Weights of a small contrastive image-text model: text encoder norm layernorm.
Rows from block 3 of the image encoder of a small contrastive image-text model, named by matrix and row number. Rows with one number belong to one neuron. Each number is 128 + 24 x the weight over its row's rms, rounded and kept within 0 to 255. All counts start at 0.
After each neuron's rows are labels from the 100 images, of 14976, where the neuron reaches its highest value: "strongest on" is what is common among them; "patch colour" is the nearest of a few named colours to the mean colour under the peak. Only what is clearly more common there than usual is listed. The data: views of escape-time and Newton fractals. In brackets: how many of the 100, against the usual share in percent.
# fc1: MLP up (encoder.blocks.3.mlp.fc1.weight, 512x128), inputs 0-127
# fc2: MLP down (encoder.blocks.3.mlp.fc2.weight, 128x512, transposed), outputs 0-127

fc1.46 [164 147 160 102 138 141  95 122 165 155 114 138 103 113 116 105 143 162 165 175 126 115 171 118 134 104 129 140 155  90 142 165 155 151 154 120  95 126 152 111 138 109 140 125 147 126  90 100 168 151 134 151 119 125 113 122 162 168 111 160 138 154 101 108 148 134 154 133 116 138 145 121 145 152 103 131  79 110 134 174 104 142 140 101 139 124 127 138 104 102 122 151 161 130 139  93 119 158  98 133 114 115 126 113 144 175  84 117  92 115 120 158 117 144  79 146 113 115 139  65 149 164 154 119 165 110 171 134]
fc2.46 [134 176 147  93 132 100 153 131  98 133 121 143  95 134 121 102 162 100 126  70 111 144 148 161 141  89 102 110 136 139 169 136 127 140 171 136 164 136 154 123 167 115 136 127 151 104 140 115 101 110 149 113 173 140 123 110 144  99 173 122 118 135 149 120 127 132  92  91 102 136 138 165 160 137 175 143 121  94  99 100 128 148 121 122 142 121 148 125 124 161 150 136  85 167 100  88 134 109  53 139 122 145 164 160 129 103 151 145 166 136 143 152 124 159 118 129 135 149 126 120 106  86 114 150 141 151 131 107]
strongest on: tricorn (29 vs 11.1)
patch colour: brown (53 vs 26.3)

fc1.491 [145 177 102 172 157 141 173 150 116 155 114 147 118 119 137 121  80 116 111 120  91  83 100 147  94 144 112  81 127 129 154 126 151 131 105 154 124 132 133 121 158  88 135 147 127 144 133 142 139  89 127 129 119 149 110 120 111 124  82 104 119 124 121 149 158 108 130 133 152 178 143 151 144  99 130 121 118 117 132 138  77  85 113 160 148 118 143 120  97 125 118 162 128 124 151 128 111 133 103 113  54 109 118 195 146  91 174 126 118 176 111 109 139 153 147 145 131 127 127 140 101 100 119 100 133 149 155 152]
fc2.491 [ 89 136 124 159 162  86 110 150 107 126 105 117 146 118 127 118 123 123 150 166 145 154  99 126 111 108 116 167 120 116 145  98 111 131 147 171 132 153  96 126  63 158 130 157 139  86 203 114 133 134  92 120 153 141  97  98 106 108 111 116 155 148 101 101 147 111 143 120 117 109 125 154 144 104 106 138 135 102 102 118 124 129 120 108 105 165 135 122 139 129 167 132 158  93  84 130 159 149 164 185 144 139 143 142 109  81 126 119 148 114 150 136 160 103 111  93 119 124 137 122 161 109 101 161 130 109 148 166]
strongest on: warm (50 vs 14.4); tricorn (36 vs 11.1)
patch colour: brown (53 vs 26.3)

fc1.272 [107 136 110 137 145  89 134 133 154 131  99 127 111 111 123 118 134 111 155 121 130 161 186 138 176 132 125 154 132 149 137 141 118 117  92  93 136 156 128 133 159 155 130 134 122 141 120 126 150  78 174 151 129 152  99  85 151 119 109 126 105 107 114  79 115  85 138 143 124 112  93 165 152 149 137  96 147 147 128 107 176 126 123 116 109 153 121 117  67 133 119 140 135 132 143 117 131 142 155 162 163 106 163  95 125 108  96 109 101 117 176 121 133 136 140 177  84 166 150 105  97 102 136  97 136 104  81 139]
fc2.272 [152 126 116 153 108 146 120  87 127 112 139 122 149 154 166  92 156 117 148 110 120 140  76  98 110 147 111  94 142 112 143 127 153 128 136 153 108 106 108 118 121 114 156 141 115 138 121 151 112 126 123 130 124  81 127 133 114 162  80 125 161  93 114 138 149 171 166 115 159 137 144 104 133  66 117 146  70 138 122 114  97 124  84  89 147 112  86 150 115  95 156 138 126 111 146 104 152 109 130 115 144 141 106 152  98 132 116 122 122 140 111 146 110 119  94  50 132  74 118 134 136 141  73 115 119 148 136 103]
strongest on: tricorn (90 vs 11.1)
patch colour: black (55 vs 26.1)

fc1.220 [101 158  85  90 135  89 140 156 132 139 151 107 162 116 128  98 118 116 150 169 115 158 178 118 103  80 100 121 116 142  93 123 102 120 109 180  88  99 148 147 129 145 108 136  83 140 137 122 122 111 134 141  97 133 115 128 115  97 147 146 121 138 107 145 137 139 134 159 139 119 118 154 160 154 123 112 113 130 130 102 120 123  75 144 139 123 148 149 157 118 165 147 132 150 124 126 101 159 118 141 150 102 101 175 158 119  89 137 101 147 114 109 119 119 149  80 122 115  67 121  76 114 136  91 110 117 156 172]
fc2.220 [137 127 131 145 114 170 118 128  71 153 125 150 111 119 148 141 141 105 197 185 114 139 114 117 120 154 133 146 132 154 158 130 137 145 138 126 113 145 113 138 108 149 121 134 138 128 165 103  98 109 140 159 146  94 122 141 102 167  75 113 153 134 116 117 138  92 127 133 127 155 138 141 135 120 152  85  94 153 148 130 119 111 104 140 118 159 184  84 127 110  83 154 127 158  83 149 138 155 134 110 117 174 118 129 124 165 163  96 107 121 130 139 161 110 135 153 145 162 139 145 142 157 149 161 131 101  80  91]
strongest on: cool (38 vs 14.1)
patch colour: blue (29 vs 5.8)

fc1.24 [103 151  92 109 111 153 144 142 118 149 135  97 162 132  95 138 145 137 111 125 108 162 125 112 134 118 135 157 145  90 180 111  97 125 154 134 119 102 152 132 166  81 114 117 150 150 143 139 153 109 136 145 117 140 141 118 170  73 131 109 132 149 152  93 157 133  95 127 115 117 115 107 118 121 130  97 178 164 158  82 176 135 111 109 141 151 140 129 137 144 119  85 109 161 124 137 160 151 150 130 124 155 150 149 108 107 159  87 124 133 160 126 177 102 112 140  85 114 145 124 149 114 138 103 150 109 199 135]
fc2.24 [148 116 166 138  64 100 132 119 189 148 126 142 134 126 148 144 132  71 110  90 144  90 104 162 162  99 132  98 134 139  96 113 118 101 113 137 132 148 110 126  85  97 111 117 128 152 153 165 137 144 130 136  89 121  85 107 118 172  90 147 148 132  97 127 142 146 152 143 139 146 139 122 130 143 139 102 130 155 126 118  64 135 146 152 128 138 125 122 152 104 107 182 112 119 135 164 138  63 111 148 131 129 117 114 141 132 128 137 142 165 117 126 134 141 132 118 143 149 161 154 132 156 157 114  71 162 110 138]
strongest on: tricorn (62 vs 11.1)
patch colour: grey (38 vs 16.4)

fc1.91 [116  88 139 112 154  99 131 135 134 171 119 117 123 116 144 102 154 126 100 141  71 162 137 112 113 137  83 125 130 106 169  93 149 121 123 154 140 139 110  88 132 133 129 103 146 113 143 149 127 109 172  85 102 124 157  89 132 122 117  76 122 165 110 111 124 115 151 123 163 142 134  87 167 134 148 144 127  72 137 134 163 114  99 161 160 135 152  97 176 138 142 107 115  86 107 103 111 162 162  86  90 133 139 145  92  98  97 129 127 115  84 115 146 122 135 144 152 115 139 147 116 118  88 129 134 133 144 143]
fc2.91 [165 144 110  89 114 127 146 163 146 139 144 140  89 146 147  90 140 104 130  97 110  94  99 159 102 108 172 159  96 114 149 169 143 120 145 154 158 104 135 164 154 148 171 136 117 130 120 147 113 115 122 136  93 129 156 111 103 125  85 129 151 131 118 130 104 149 148 145 102 128 117 110 129 144  98 135 182 113 114 158 105 159 103 142 103  81 119 117 165 127  93 164 110 132 157 140 145 136 186  90  77 121 140  84 137 139 122 136 128 136 172 111 144 131 113 110 139 117 137 139 156 124 144  98 106 127  90  85]
strongest on: cool (93 vs 14.1); tricorn (27 vs 11.1); burning ship (26 vs 9)
patch colour: green (25 vs 4.3)

fc1.511 [154 124 186  99 152 119 135 108 102 115 140 138 153 125 140 144 120 114 148 144  99 108 104 120 143 157 143 150  94 117  88  87 148 108  79  95 115 134  93 100 147 135 128 126 129 130 119 137 123 157 119 139 148 175 141 130 123 171 156  99 137 142  96  88 108  62 112  99 141 134  97 110  85 113 136 174 102 163 153 127 144  88 110 140 136 132 102  91 113 144  93 112 118 163 138  83 147 126 159 106 123 118 153  99 133  96 144 120 132 159 133  98 147 125 172 174 136  83 102 130 133 136 142 119 130 153 133 108]
fc2.511 [125 114 123 130 160  95 163 147 105 174 138 112 110 155 171 118 121 122 114 127 142 139 122 106 137 146 140 131 102 171 119 122 151 152 146 107 161 122 136 124 139 137  85 129 151 148 173 135 108 117  80 159  84  77 130 188 156 150  98 137 123 161 142 122 140 127 130 147 123 155 135 104 179 110  99 107  98 116 141 130 133 145 120 136 112 107 119 144 142 153 129 126 128 132 147 143 135  73 167 142  88 114 153 107 100  87 133 124 115  76 145  89 141 102  83 112 111 137 141 140 151 123  90 176 121 114  91 101]
strongest on: warm (32 vs 14.4)
patch colour: brown (61 vs 26.3)

fc1.459 [118 135  89 111 131 124 146 137 136 104 130 167 110 103  88 128  97 128 116  95  95 123 127 171 129 150 125 162 120 104 152 130 102 186 118 144 160 120 141  95 137 179  81 114 165 113 155 103 119 174 109 142 140 120  95 115 153 120 117 116 126 148 133 128 171  90  99 114 117 159 130 105 134  86 160 128 121  95 165 128 166 139 131 118 132 122 124 158 129 150 149 118  79 102 121 170 145 161 115  91 190 142 130 137 155  88 147 125 122 120 158 128 108 143 134 161  92 140 117 153 108  90 158 110 133 140 148 117]
fc2.459 [129  85 129 134 140 107 132 125 160 123 160 111 204 151 124 119 124 117 121 154 147 139 116 139 138 146 136  69 164 116  56 125 115 120 136 156 118 124 116 144  92 112 148 131 126 166 113 147 152  99 123 135 147 115 139 146 135 102 128 129 134 124 123  63 125 173 157 141 134 170 154 134 112 150 138 136  95 167 106 110  69 121 114 158 114 138 139 147 132 102 118 129 137 118 137  82 114 120 165 126 116 129 122 152 109 134  86 122 102 178 134 155 105 174 119  90 119 146 135 114 170 140 104 123 114 168 130 161]
strongest on: tricorn (99 vs 11.1)
patch colour: brown (54 vs 26.3)

fc1.258 [132 151  99 103  89 147 128 136 101 101  81 152 136 143 121 148 124 123 130 120  92 136 158  76 132 142 134 172  96 133 139 162  87 125  58 144 121 113 124 117 123 123 126 116 111 134 152 111 147 147 125 127 131  99 134 137 164 155 116 156 113 109 128  95 157 133 108 122 117 113 144 114 120 105 134 148 146  59 102  81 120 138 131 114 133 139  94 120  93 161 124  87  85 140 130 166 156 150  89 103 141 114 156 154 133 109 141 116 161 107 163 154 114 149 190 133 114 129  93 124  97 122 118 112 132 106 164  89]
fc2.258 [150  98 158 161 147  95 122  96 150 142 156 118 155 123 120 132 167  86 125 118 196  94 118 116 145 131 126  89 154 126  63  69 122  92 156 124 143 128 155 144 126 112 112 128 117 146  75 171 138 151 130 108 106 118 104 147 115 100 130 123 136 148 105 148 121 170 151 153 144 129 142 137 100 151 128 122  95 147 120 154 101 121 127 156 149 106  96 139 151 111 123 150 112 132 145 113 117 113 181 167 120 102 138 115 149 129  74 107 112 177 101 142 104 133 110 107 163 128 111 105 148 135 129 155 134 161 118 145]
strongest on: tricorn (62 vs 11.1)
patch colour: brown (53 vs 26.3)

fc1.190 [100 142 125  81 111 113  90 103 144 166 129 135 161 123  99 141 114 138 155 133 123 107 161 140 104 112 180 116 155 138  82 146  99 155 142 122 119 102 149 108 105 134 132 164 106 111 144 143 157 109 124 151 109 148 129 141 173 130 112 131 157 127 103  77 160 170 152 149 119 100 133 115 151 127 113 114 149 135 147 132  70 138 115 119 156 138 197 113  97 124 136 141 107 167 101 165 131 154 150 118 147 127 177 147 115 119  91 104 137 123 157 156 131  99 147 134 117 164 120 105 127 103 128  75  90 147 113 141]
fc2.190 [146 138 121  98 138 114 145  91 114  79  80 148 112 160  69 136 171 127 113  74 131 160 113 143 140 132 132 117 138 149 157 104 123 108 141 136  90 124  93 120 154 172 134  96 140 131 120 114 137 126 183 124 137 133 130 113 149 149 143 112 121 116 152 134 147 124 151  99 123 119 146 166 128 150 149 134 116 106 141 135 128 125 121 170 105 138  99 108 134 138  97 113  84 112 172 142 132  80 104 141 158  92 114 137 146 126 157 166 183 155 110 158 139 136 179 143 180 118 153 113 114 127 116 133 175 153 101 119]
strongest on: tricorn (69 vs 11.1); pastel (44 vs 14.2)
patch colour: grey (63 vs 16.4)

fc1.176 [157 167 146 128 131 138  95 148 110  89 153 129  68 130 148 112 126 125 135 123 139 134 122 114  96 160 132 132 110 124 151 127 148 111 103 117 133  80 146 124 141 149 166 103 129 113 110 168 158  97 115 120 117 134 140 109 135 108 128 134 101 171 141 111 121 145 126 143 126 123 115 121 141 110 124 116 111 120 146 112 153 118 107 127 139  98  91  86 129  65 111 140 146 137 163 107 138 179 100  86 122 152 168 166 102 152  90 114 102  90  82 144 148 146 140 122 125  71 163 128 104 150  75 145 129 161  93  85]
fc2.176 [112 130 123 103  83 136 116 145 150 123 113 149 107 131 121 132 132 111  90 134 137 154  97 158 180 115 143 130 142 144 128 126 142 156 148 148 118 148 168 173 172 112 148 151 144 110 123 155 141  97 143 107 154 132  85 174 146  82 108 107 113 169  96 134 119 127 119 132 108 118 162 149 172 120 104 137 148 122 110 159  99 151 157  77 107 102 194 143 133 116 122 121 145 134 128 151 127 121 157 147 119 120 178  85 178 133  96 121 121 124 136 104 175  84 120 134 121 140 153 131 116 130 173 126 133 129 153 165]
strongest on: cool (84 vs 14.1); Newton basins of three roots (38 vs 11.1)
patch colour: grey (37 vs 16.4)